config.yaml
model: "contrastive audio-text model"
dataset: "notes from a synthesiser with random patches"
train_examples: 78125
noise_aug: 0.01
n_mels: 64
hop_length: 160
input: "log_mel"
spec_augment: false
win_length: 400
tokenizer: "char"
vocab_size: 30
loss: "softmax"
embed_dim: 256
encoder_arch: "vit"
encoder_norm: "layernorm"
encoder_norm_position: "res_post"
encoder_activation: "gelu"
encoder_mlp_ratio: 4
encoder_head_dim: 32
encoder_fused_qkv: true
encoder_bias: "all"
encoder_qk_norm: false
encoder_parallel_block: false
encoder_dropout: 0.1
encoder_inner_norm: false
encoder_patch_size: [16, 8]
encoder_layers: 6
encoder_width: 256
encoder_positions: "rope"
encoder_pooling: "mean"
encoder_register_tokens: 8
text_encoder_causal: true
text_encoder_width: 128
text_encoder_layers: 6
text_encoder_norm: "rmsnorm"
text_encoder_norm_position: "pre"
text_encoder_activation: "gelu"
text_encoder_mlp_ratio: 4
text_encoder_head_dim: 32
text_encoder_fused_qkv: true
text_encoder_bias: "none"
text_encoder_qk_norm: false
text_encoder_parallel_block: false
text_encoder_inner_norm: false
text_encoder_drop_path: 0.05
text_encoder_positions: "learned"
init: "lecun_normal"
residual_init: "none"
optimizer: "adamw"
lr: 0.001
beta1: 0.9
beta2: 0.999
eps: 1e-08
grad_clip: 1.0
steps: 16700
batch_size: 256
epochs: 54.7
lr_schedule: "wsd"
decay_fraction: 0.4
final_lr_fraction: 0
warmup_steps: 1670
weight_decay: 0.1
Rows from block 2 of the audio encoder of a small contrastive audio-text model, named by matrix and row number. Rows with one number belong to one neuron. Each number is 50 + 12 x the weight over its row's rms, rounded and kept within 0 to 99. All counts start at 0.
After each neuron's rows are labels from the 100 clips, of 14848, where the neuron reaches its highest value: "responds to" is what is common among them. Only what is clearly more common there than usual is listed. The data: notes from a synthesiser with random patches.
# fc1: MLP up (encoder.blocks.2.mlp.fc1.weight, 1024x256), inputs 192-223
# fc2: MLP down (encoder.blocks.2.mlp.fc2.weight, 256x1024, transposed), outputs 192-223

fc1.455:52 61 54 48 60 44 36 60 45 44 54 48 72 44 68 53 53 33 57 57 59 55 59 24 37 63 38 38 81 50 47 59
fc2.455:46 60 43 36 42 58 38 35 39 54 53 56 31 73 37 47 58 77 37 49 47 56 35 49 64 57 55 61 27 44 45 54
responds to: pitch class: C#; pitch class: D; triangle

fc1.657:57 32 65 59 54 64 42 39 50 55 55 38 56 47 47 47 32 64 40 39 47 44 71 47 71 59 56 54 34 69 39 32
fc2.657:61 56 53 34 45 46 39 64 51 70 48 47 48 41 51 36 73 51 63 50 36 45 69 54 55 47 57 48 23 57 48 65
responds to: pitch class: B; triangle; square

fc1.578:27 64 51 59 44 31 51 50 57 39 60 45 62 43 59 40 55 34 51 58 43 48 52 41 76 31 71 49 56 28 66 50
fc2.578:58 41 42 40 52 57 51 40 55 52 56 37 35 82 28 55 70 64 66 66 62 67 17 51 47 68 38 59 18 37 56 32
responds to: pitch class: B; pitch class: D

fc1.18:46 74 40 39 27 34 69 51 59 49 53 53 40 42 48 45 58 47 52 58 39 30 51 67 46 35 68 45 32 56 50 68
fc2.18:42 44 28 46 46 58 71 50 60 77 61 44 54 54 37 50 79 26 65 53 60 62 39 51 54 48 49 50 33 54 67 40
responds to: swell

fc1.114:38 49 51 67 64 76 34 68 65 37 55 29 55 56 70 57 42 49 49 24 60 55 49 60 60 69 55 42 54 40 41 32
fc2.114:50 48 47 51 47 61 49 55 60 72 55 36 46 55 47 47 63 42 47 71 51 47 38 60 41 59 33 48 37 71 56 66
responds to: gate; drive

fc1.429:38 34 65 51 49 51 32 43 56 50 49 44 56 46 59 67 59 27 49 48 57 57 59 39 58 32 51 54 46 71 65 49
fc2.429:55 52 42 37 33 48 48 39 59 80 37 63 46 37 46 34 50 59 67 27 35 43 52 75 41 41 65 54 23 59 76 62
responds to: bass register; pluck

fc1.319:65 65 47 42 38 40 47 65 45 33 79 47 64 57 70 58 56 42 62 44 67 53 60 26 46 58 54 21 68 44 35 58
fc2.319:54 44 51 25 56 52 56 29 38 63 28 53 26 57 29 51 45 59 30 61 39 43 34 63 62 58 50 66 32 66 50 59
responds to: pitch class: C#; triangle; pitch class: D

fc1.502:50 37 63 51 62 37 67 53 48 28 43 63 58 35 62 42 39 53 51 70 33 45 63 46 40 42 41 46 59 60 53 57
fc2.502:44 30 33 56 38 42 56 53 50 59 52 49 53 45 40 20 91 36 65 50 41 53 42 52 50 52 45 59 43 54 59 59
responds to: pluck; drive; bass register

fc1.544:45 54 56 28 60 36 46 39 34 61 68 34 32 64 56 68 35 58 49 36 84 57 32 45 49 58 78 23 46 53 35 56
fc2.544:72 41 51 39 40 62 65 55 34 73 56 61 25 55 34 50 39 77 45 41 52 55 51 43 46 49 34 66 37 38 40 57
responds to: square; triangle; pitch class: B

fc1.683:53 63 43 50 61 44 44 58 55 36 65 36 56 68 90 56 49 50 70 33 58 42 51 43 43 65 66 30 77 55 38 59
fc2.683:45 54 52 34 52 58 43 32 40 62 44 54 29 65 32 47 57 65 34 57 39 53 35 44 72 50 52 64 29 59 38 45
responds to: pitch class: C#; pitch class: D; triangle

fc1.358:36 58 43 41 36 28 64 59 53 47 47 63 45 41 49 44 56 44 55 61 43 54 40 64 46 52 62 36 46 46 53 70
fc2.358:41 37 29 49 48 61 61 44 61 76 44 32 69 46 45 42 77 20 64 50 49 62 44 61 53 53 37 49 31 60 66 40
responds to: pitch class: A#; square; triangle; pitch class: F

fc1.403:26 55 41 74 42 47 57 49 63 40 52 49 61 29 60 43 50 20 56 53 42 35 53 71 40 35 80 47 59 78 76 56
fc2.403:51 49 19 42 42 49 49 44 49 67 51 53 48 54 41 38 70 58 65 58 55 75 42 58 50 61 55 46 09 55 75 46
responds to: pluck; bass register

fc1.288:70 56 50 42 62 42 47 63 22 37 81 54 64 65 78 57 42 61 47 52 57 42 60 36 47 74 58 31 46 46 44 41
fc2.288:46 55 45 44 35 46 55 51 31 54 54 61 35 51 27 39 47 70 41 46 33 49 43 30 69 47 49 63 46 45 36 47
responds to: triangle; pitch class: C; pitch class: B

fc1.34:76 56 55 56 54 52 54 65 30 29 51 42 62 65 70 53 34 55 31 47 54 34 59 46 50 69 47 31 61 42 29 54
fc2.34:52 64 47 41 44 40 31 34 35 63 35 66 47 56 47 35 79 60 43 70 34 46 61 48 50 35 53 50 29 57 44 68
responds to: pitch class: D; triangle; pitch class: C#

fc1.95:47 42 61 52 64 56 55 39 28 35 40 59 26 66 29 35 31 61 18 53 58 44 44 48 52 68 61 44 52 39 31 73
fc2.95:50 47 35 59 25 47 63 40 38 50 43 58 55 35 33 13 79 45 48 66 28 55 59 39 44 36 30 63 43 37 58 47
responds to: pitch class: D#

fc1.680:42 62 45 56 45 53 29 54 52 43 65 41 66 52 73 56 50 35 60 48 69 50 54 17 46 64 47 39 68 45 44 38
fc2.680:42 62 35 38 40 60 49 31 47 51 44 62 30 64 25 50 39 71 31 64 48 51 36 49 62 57 59 61 32 49 39 58
responds to: pitch class: C#; triangle; pitch class: D

fc1.685:59 58 59 59 69 56 38 56 44 47 45 45 61 73 85 65 56 63 44 51 71 52 65 46 61 65 53 23 51 39 35 45
fc2.685:57 44 39 41 50 43 53 38 34 50 36 72 49 46 31 44 71 66 44 51 41 72 35 34 56 43 42 65 58 41 62 24
responds to: pitch class: D; pitch class: A

fc1.549:35 36 45 32 45 39 47 35 42 54 52 55 25 41 46 55 42 58 28 46 63 58 48 29 55 49 54 47 52 61 47 53
fc2.549:64 57 39 47 38 37 68 58 41 49 70 43 42 67 46 45 61 62 47 50 63 38 50 44 36 54 46 52 47 26 53 67
responds to: inharmonic FM

fc1.506:30 27 59 68 45 73 51 31 62 61 42 46 51 30 35 42 56 46 56 25 42 65 44 69 29 25 38 50 74 63 57 57
fc2.506:65 34 40 35 57 54 55 49 43 50 46 60 36 66 42 49 59 62 59 53 60 71 30 38 61 68 39 44 49 49 71 36
responds to: pitch class: G#; triangle; square; pitch class: A

fc1.176:78 40 55 49 66 63 49 61 32 44 45 49 67 66 70 54 50 62 36 43 51 37 47 48 81 67 24 47 77 31 28 55
fc2.176:47 54 42 47 44 25 63 64 40 59 70 54 52 49 54 33 56 54 57 51 48 45 57 51 50 69 66 44 34 48 44 43
responds to: pitch class: C#; inharmonic FM; oscillator: square

fc1.468:35 16 59 63 78 66 48 39 48 46 44 46 55 64 41 52 49 59 50 61 59 76 31 49 53 54 38 65 48 44 57 36
fc2.468:51 56 34 59 50 35 64 62 50 38 60 54 45 60 36 33 57 44 66 43 43 35 38 67 52 57 68 41 46 44 48 61
responds to: triangle; pitch class: F#; oscillator: square

fc1.570:60 36 73 44 51 58 48 51 53 50 50 45 50 46 58 61 46 31 53 52 55 55 68 33 54 38 36 44 47 79 40 58
fc2.570:50 39 61 25 43 55 31 39 64 72 46 42 43 56 57 46 43 57 78 33 39 50 49 78 52 56 57 54 32 69 64 37
responds to: pluck; bass register

fc1.105:52 49 55 71 45 64 36 57 52 56 74 28 61 55 53 45 53 44 54 42 63 41 49 54 47 47 51 37 57 35 68 61
fc2.105:61 43 25 69 29 60 61 42 56 43 47 64 52 42 39 31 45 58 55 20 48 35 57 37 39 42 63 65 62 46 60 62
responds to: pluck; drive

fc1.526:64 47 50 57 44 50 49 58 48 47 63 30 65 31 52 62 28 55 35 36 73 54 59 25 39 65 35 59 59 28 63 32
fc2.526:46 58 20 39 50 46 39 39 47 58 42 48 33 59 26 43 77 57 45 58 43 69 28 65 44 59 42 62 48 44 66 52
responds to: square; pitch class: G; pitch class: F

fc1.299:62 39 62 31 47 64 41 19 27 64 38 51 31 63 35 51 41 54 23 50 49 57 42 61 51 45 45 48 31 68 73 48
fc2.299:53 51 31 45 39 46 56 56 46 48 61 55 37 57 43 29 69 55 41 51 35 51 56 35 56 46 49 62 51 33 27 54
responds to: triangle; pitch class: B; square

fc1.582:49 28 58 65 72 59 44 54 51 43 51 40 67 45 66 52 43 46 75 50 47 60 57 52 41 63 60 45 63 72 52 56
fc2.582:53 59 57 20 51 57 38 56 64 78 45 41 30 69 57 62 35 60 58 58 56 60 45 57 56 55 60 49 36 59 58 56
responds to: drive; gate; bass register

fc1.442:36 44 55 39 62 50 43 29 34 47 46 54 34 60 44 55 28 70 29 56 53 66 37 41 53 66 71 46 44 61 43 35
fc2.442:50 51 42 58 41 39 43 52 35 50 67 53 55 51 41 39 58 60 41 40 39 39 59 44 50 57 42 61 52 23 33 55
responds to: triangle; pitch class: D#; square

fc1.734:51 44 34 46 60 42 65 45 35 55 47 59 34 44 49 50 61 60 40 60 45 60 51 42 18 58 46 76 50 52 69 71
fc2.734:43 48 21 54 45 53 48 33 57 56 40 56 56 40 35 31 80 44 55 55 53 67 43 64 40 53 43 64 62 44 75 50
responds to: square; pitch class: F#; pitch class: E

fc1.67:36 54 40 59 28 50 53 49 57 30 62 44 54 36 57 40 67 22 60 47 56 52 46 53 45 40 64 44 56 54 77 43
fc2.67:56 45 25 40 40 52 57 68 61 63 47 49 42 61 33 42 56 48 73 61 59 47 37 60 44 61 51 48 38 43 65 60
responds to: square; pitch class: D#; harmonic FM

fc1.81:49 51 59 46 68 45 37 51 39 41 75 44 51 64 61 46 28 63 45 53 57 58 47 44 55 79 67 34 54 46 46 50
fc2.81:55 32 40 48 49 54 44 44 50 53 43 56 37 54 29 41 65 64 58 46 32 61 41 49 61 45 26 71 38 60 53 39
responds to: pitch class: F; inharmonic FM; pitch class: D#

fc1.213:45 60 24 44 40 30 61 52 53 42 42 76 36 36 40 37 69 40 51 71 35 62 40 46 39 38 66 62 45 59 45 71
fc2.213:39 35 34 54 43 54 68 49 59 61 57 38 64 51 46 37 75 33 68 50 56 63 43 61 56 49 38 49 32 61 70 34
responds to: pitch class: F; triangle; square; oscillator: inharmonic FM

fc1.666:58 41 65 69 54 57 42 55 60 53 45 30 65 66 42 49 41 44 57 21 61 56 43 62 38 49 39 42 80 50 45 60
fc2.666:50 65 22 39 50 49 20 50 36 61 62 44 42 67 53 35 61 69 40 53 50 73 42 32 60 77 45 60 44 39 37 42
responds to: pitch class: G#; harmonic FM

fc1.26:24 44 62 65 34 65 48 29 53 55 50 38 47 36 50 47 37 44 48 34 46 58 58 59 44 38 66 59 44 80 63 47
fc2.26:66 60 57 38 42 60 40 47 52 61 51 59 48 48 47 47 67 67 48 38 25 61 70 50 63 54 58 41 32 50 44 56
responds to: triangle; harmonic FM

fc1.722:50 41 74 57 52 60 54 49 46 57 62 39 46 55 53 66 34 56 30 37 71 64 47 37 63 73 77 43 48 56 44 23
fc2.722:50 24 34 32 41 43 50 57 38 59 54 64 46 48 40 34 66 54 59 47 41 52 49 34 49 65 28 56 46 38 36 63
responds to: pitch class: A#; square

fc1.631:45 20 56 77 64 57 53 45 68 39 59 42 62 54 63 53 37 54 71 43 43 56 48 67 56 56 61 51 59 58 61 52
fc2.631:60 47 61 22 32 57 46 55 49 67 36 51 33 48 52 50 58 50 58 52 45 53 69 55 52 44 63 49 41 62 44 67
responds to: gate; drive; bass register

fc1.132:46 57 39 23 32 43 47 34 56 51 34 51 51 40 40 55 62 31 40 66 45 55 31 54 51 30 47 62 51 52 75 61
fc2.132:63 68 40 22 29 34 52 50 54 70 60 54 39 63 44 45 67 46 50 60 53 52 37 55 57 49 55 54 28 35 58 54
responds to: swell; drive; bass register

fc1.415:56 46 40 53 72 35 53 45 28 34 48 47 44 73 55 61 61 50 50 66 68 63 07 40 48 60 36 37 50 46 58 51
fc2.415:33 36 34 53 31 45 56 57 60 70 51 58 54 37 41 36 67 35 55 48 42 60 52 47 55 48 40 58 43 56 59 28
responds to: pitch class: A#; pitch class: G#; square

fc1.411:37 22 62 67 62 71 41 48 63 58 66 29 54 56 72 53 41 67 71 35 50 64 40 58 48 68 48 61 53 63 45 61
fc2.411:54 27 63 28 47 58 48 62 56 60 39 42 16 63 41 57 43 62 53 41 48 59 58 56 47 59 52 60 32 68 39 72
responds to: gate; drive; bass register

fc1.587:52 62 35 47 43 42 57 54 61 47 42 63 36 40 44 39 56 52 44 61 34 44 38 64 35 47 61 50 53 51 69 62
fc2.587:32 41 20 59 42 54 68 40 62 72 53 38 63 51 41 41 86 27 67 54 57 60 29 67 51 48 44 43 39 59 64 45
responds to: pitch class: F; inharmonic FM; oscillator: triangle

fc1.645:54 78 62 55 64 44 30 55 50 34 64 32 63 46 76 51 43 32 72 51 69 39 68 51 56 65 64 37 69 38 45 42
fc2.645:39 68 33 48 36 51 57 35 51 58 33 54 47 66 31 38 63 66 47 67 47 49 33 44 72 55 61 64 32 46 33 49
responds to: pitch class: C#; triangle

fc1.602:42 59 36 41 43 22 62 49 45 52 42 59 43 34 52 31 51 36 41 67 24 49 56 58 50 43 66 43 56 62 54 81
fc2.602:38 42 30 60 45 55 52 41 64 74 67 30 64 44 50 35 81 28 64 37 55 56 46 64 45 52 44 52 32 51 65 35
responds to: triangle; pitch class: F; pitch class: D#

fc1.517:60 57 55 30 65 51 33 43 35 55 65 37 52 75 55 56 36 62 30 52 61 50 44 53 80 76 66 26 49 57 35 53
fc2.517:38 24 42 49 64 42 51 29 39 53 39 52 35 53 38 38 63 42 54 54 43 81 26 43 50 44 50 54 47 64 55 37
responds to: triangle; pitch class: D

fc1.49:66 60 60 30 39 57 54 55 52 65 46 52 29 52 43 77 55 44 46 58 65 47 55 33 34 28 44 47 42 63 56 52
fc2.49:54 38 55 56 75 48 59 49 71 44 46 32 62 55 52 50 69 16 82 58 52 49 40 81 47 52 43 34 44 57 78 60
responds to: bass register; drive; swell

fc1.519:59 38 56 43 71 57 44 33 35 32 35 59 53 58 50 58 53 65 35 66 49 62 35 45 46 69 34 50 45 44 77 40
fc2.519:70 62 25 45 43 43 62 47 41 51 54 71 28 49 37 51 65 66 44 40 51 55 40 37 43 70 46 60 40 32 57 45
responds to: pitch class: C#

fc1.360:38 27 52 80 60 45 54 50 53 45 62 47 63 59 58 32 35 61 61 56 41 41 51 59 47 59 37 58 64 42 61 51
fc2.360:35 34 26 47 67 42 46 39 56 55 42 48 62 42 39 23 86 32 66 58 51 61 26 58 42 66 43 49 39 64 67 53
responds to: gate; drive

fc1.47:32 47 49 81 55 48 55 38 50 51 51 46 53 47 51 37 43 32 59 56 37 55 52 68 53 59 68 58 62 47 60 52
fc2.47:44 41 26 55 50 47 52 38 68 53 45 39 61 44 48 32 77 34 75 69 52 68 32 67 45 46 48 55 20 62 65 51
responds to: pluck; bass register

fc1.3:43 32 58 74 67 57 49 39 41 39 62 51 57 61 51 52 31 67 53 50 46 48 41 49 62 79 47 42 52 44 46 33
fc2.3:46 41 40 67 66 36 49 48 55 37 43 53 76 48 47 28 66 29 71 56 38 43 39 69 64 54 40 60 56 46 50 47
responds to: gate; drive

fc1.0:45 54 45 53 31 44 58 57 63 51 52 56 56 30 52 30 65 37 66 46 34 42 61 63 34 26 46 69 38 65 48 54
fc2.0:32 55 26 34 50 42 55 46 62 86 65 41 46 57 34 46 77 37 65 59 54 57 39 58 58 58 60 49 20 61 59 44
responds to: tremolo

fc1.534:53 40 55 36 55 30 64 62 31 39 64 68 58 43 48 39 47 49 45 58 29 46 62 50 36 27 47 38 57 47 26 77
fc2.534:48 46 29 47 48 53 47 49 58 81 54 46 48 42 46 41 77 37 53 44 56 58 49 55 48 65 51 55 37 48 56 32
responds to: tremolo

fc1.598:60 75 65 35 30 49 58 62 50 60 69 62 37 47 53 87 41 58 51 64 67 50 48 54 52 44 62 43 50 48 52 61
fc2.598:55 44 45 52 58 58 58 61 72 61 46 44 56 54 47 61 72 18 79 60 62 39 41 86 41 46 34 23 49 59 76 67
responds to: swell; drive; bass register

fc1.41:47 32 62 48 45 51 55 35 37 53 30 53 45 38 36 62 63 39 26 47 51 54 68 30 65 39 36 64 40 36 63 36
fc2.41:63 77 40 33 34 48 61 57 40 68 57 56 26 73 37 45 68 65 39 72 59 25 42 42 61 51 57 59 29 31 42 48
responds to: pitch class: A#; triangle

fc1.537:45 56 51 85 51 53 44 55 54 53 50 39 84 53 75 50 55 37 69 53 56 48 57 58 42 41 51 41 61 34 67 41
fc2.537:44 69 34 49 33 44 46 54 61 65 44 58 53 62 44 51 37 46 58 55 62 53 26 46 42 67 70 52 49 37 54 56
responds to: pitch class: D; triangle

fc1.80:32 49 59 45 52 48 49 50 32 25 55 45 60 47 70 61 35 53 46 48 46 47 60 42 62 66 72 36 53 72 30 51
fc2.80:47 51 46 42 35 41 55 52 40 66 48 61 51 44 40 26 47 62 65 40 27 39 64 52 53 57 60 58 35 52 49 50
responds to: pluck

fc1.731:42 68 39 41 37 35 69 54 44 66 40 56 42 50 36 36 51 40 37 53 27 39 65 57 38 42 62 55 49 59 50 68
fc2.731:40 43 34 44 54 60 48 35 58 72 42 34 52 55 39 38 74 28 60 56 49 59 35 57 47 46 39 65 40 59 61 53
responds to: square; pitch class: A#; triangle

fc1.543:49 22 61 64 43 64 46 46 37 65 46 51 58 37 41 51 61 47 40 33 42 46 64 56 61 32 20 72 50 50 47 53
fc2.543:56 43 53 31 46 35 60 66 28 49 57 58 26 64 40 42 56 65 43 73 48 49 53 29 75 68 43 52 31 49 25 44
responds to: pitch class: G#; triangle; pitch class: A

fc1.275:44 60 56 39 46 49 50 49 68 67 40 45 51 41 48 58 55 19 51 59 58 49 51 44 63 28 57 37 56 53 65 48
fc2.275:60 47 49 37 60 56 53 37 56 55 44 30 46 62 37 46 78 43 72 67 49 53 29 70 41 60 35 51 24 54 61 64
responds to: bass register; swell

fc1.345:53 61 46 45 51 38 54 59 54 61 39 64 48 52 43 35 21 52 55 57 40 39 31 58 48 63 61 32 46 55 57 80
fc2.345:41 41 26 52 40 60 60 42 62 66 51 38 57 42 44 33 77 24 60 58 53 58 46 52 58 36 42 62 34 55 68 31
responds to: pitch class: F; triangle; square; oscillator: inharmonic FM

fc1.289:32 71 29 33 35 21 63 57 50 52 36 68 50 42 46 43 57 43 40 72 31 60 31 54 47 43 52 57 51 58 47 70
fc2.289:43 42 31 48 52 49 58 41 60 69 54 39 62 49 45 40 82 30 63 42 50 63 43 59 51 64 43 53 39 53 69 39
responds to: pitch class: F; triangle; square; pitch class: B

fc1.33:46 58 54 62 53 43 58 53 53 34 73 49 45 51 54 62 63 58 87 22 57 39 76 31 42 39 61 39 49 49 45 44
fc2.33:59 49 41 36 57 51 68 38 28 42 57 65 25 72 27 41 59 79 22 73 51 50 33 51 47 64 38 65 27 46 39 51
responds to: pitch class: B; square; oscillator: inharmonic FM; pitch class: A#

fc1.110:58 52 66 42 59 45 38 63 27 40 65 41 42 43 55 64 46 43 52 52 64 47 57 24 45 65 69 43 51 72 44 37
fc2.110:46 55 41 28 45 53 40 50 37 72 67 57 51 65 52 57 55 74 53 56 53 44 56 49 55 64 34 64 38 39 21 54
responds to: pluck; drive

fc1.300:46 65 53 52 53 70 42 25 47 67 57 34 45 65 39 66 41 51 38 44 70 64 28 54 55 56 74 39 41 51 49 33
fc2.300:64 53 58 29 41 62 33 59 39 56 64 33 69 61 55 44 61 54 45 63 55 68 63 54 52 61 28 51 57 41 37 47
responds to: pitch class: B

fc1.497:70 54 75 38 59 66 38 32 68 65 47 39 42 55 53 75 56 32 64 48 46 56 61 49 65 28 44 49 44 63 67 54
fc2.497:45 49 36 58 49 43 64 72 64 50 52 43 54 56 38 48 78 33 78 58 61 40 46 72 45 60 53 34 37 49 66 61
responds to: bass register; swell

fc1.507:33 52 31 38 45 25 62 57 59 57 53 60 35 39 44 34 66 41 55 58 40 46 47 61 37 36 58 43 52 61 48 72
fc2.507:36 46 25 51 50 49 50 38 55 72 56 36 59 49 41 33 79 36 56 51 54 64 32 70 54 65 49 51 25 56 63 35
responds to: pitch class: F; triangle; square

fc1.418:40 34 48 46 44 48 56 41 36 36 50 61 55 39 35 45 57 50 29 67 54 47 52 43 41 28 34 63 54 48 79 58
fc2.418:43 57 20 49 46 49 50 44 59 65 50 63 21 54 34 41 54 58 48 52 50 54 47 52 40 62 62 53 16 42 54 59
responds to: inharmonic FM

fc1.689:46 35 45 36 67 52 45 46 24 37 65 57 35 55 46 60 36 80 39 62 61 63 41 36 34 77 51 52 37 55 49 37
fc2.689:62 51 43 44 34 38 58 56 35 51 62 56 45 67 39 53 64 71 51 36 51 42 43 45 51 57 48 57 51 31 34 53
responds to: inharmonic FM; pitch class: F; oscillator: triangle

fc1.498:59 61 51 60 46 60 44 52 86 58 56 50 47 44 59 48 43 32 67 60 56 46 55 60 64 26 66 33 39 85 57 42
fc2.498:61 51 34 46 47 44 49 43 77 66 53 52 54 43 53 36 60 46 86 37 47 46 39 49 41 43 76 49 37 45 79 45
responds to: bass register; filter wobble

fc1.569:56 39 64 68 62 50 48 51 39 35 65 38 56 41 63 47 28 62 56 49 50 45 63 57 50 54 72 49 42 58 58 31
fc2.569:67 50 45 50 41 50 49 56 34 53 48 64 45 44 34 39 60 56 58 57 35 44 52 51 50 56 54 61 23 50 57 51
responds to: drive; gate

fc1.405:48 54 33 38 50 23 59 52 32 49 38 67 53 30 40 37 62 71 41 62 40 37 41 56 37 61 39 37 45 47 46 51
fc2.405:29 41 21 51 43 56 64 42 54 75 58 36 46 49 31 39 88 25 45 46 51 70 42 68 43 46 32 53 48 53 54 47
responds to: pitch class: F; harmonic FM; oscillator: inharmonic FM

fc1.383:37 50 36 61 43 45 55 62 57 37 65 50 28 51 35 49 37 64 67 42 65 53 53 27 37 54 56 59 47 41 40 24
fc2.383:51 58 30 46 53 46 42 38 44 42 53 59 43 51 37 33 57 61 38 56 54 61 32 44 38 52 27 61 52 39 47 70
responds to: pitch class: D#

fc1.362:44 71 47 53 52 32 69 73 23 39 40 47 56 38 72 43 47 40 30 54 47 36 72 31 68 43 82 32 53 50 22 56
fc2.362:51 30 43 52 48 58 54 47 60 65 59 47 56 53 46 45 66 44 62 48 50 48 42 60 38 52 45 52 33 43 66 48
responds to: pitch class: B; square; triangle

fc1.178:49 29 53 49 45 66 47 30 46 48 43 51 55 48 30 55 57 56 41 35 63 50 49 43 56 28 29 76 55 36 59 31
fc2.178:60 64 48 26 29 47 60 58 30 59 67 54 30 65 43 51 47 78 32 62 50 50 49 36 65 65 52 48 32 37 30 44
responds to: pitch class: G#

fc1.618:52 56 75 52 54 74 44 29 30 71 34 37 39 38 32 65 34 43 39 60 62 54 46 34 65 49 61 54 21 53 46 42
fc2.618:47 36 59 48 53 67 44 42 57 60 46 28 44 68 47 57 63 53 61 43 64 70 41 54 52 58 62 44 36 66 57 66
responds to: pitch class: B

fc1.715:21 31 54 65 43 65 47 19 54 52 44 43 57 34 43 52 50 41 50 24 44 61 29 71 28 38 48 48 77 74 61 56
fc2.715:49 50 29 40 50 46 52 43 34 43 41 71 37 60 40 44 65 62 47 61 52 73 30 32 60 61 47 48 46 44 62 34
responds to: pitch class: G#; triangle; pitch class: A

fc1.131:42 57 34 55 27 40 62 48 63 48 38 67 48 32 49 35 64 38 68 62 23 48 46 68 37 29 56 67 48 56 75 59
fc2.131:35 49 14 42 58 47 60 43 63 65 60 39 47 61 38 33 84 30 66 50 59 63 25 58 53 60 56 47 33 60 62 47
responds to: tremolo; saw; pitch class: D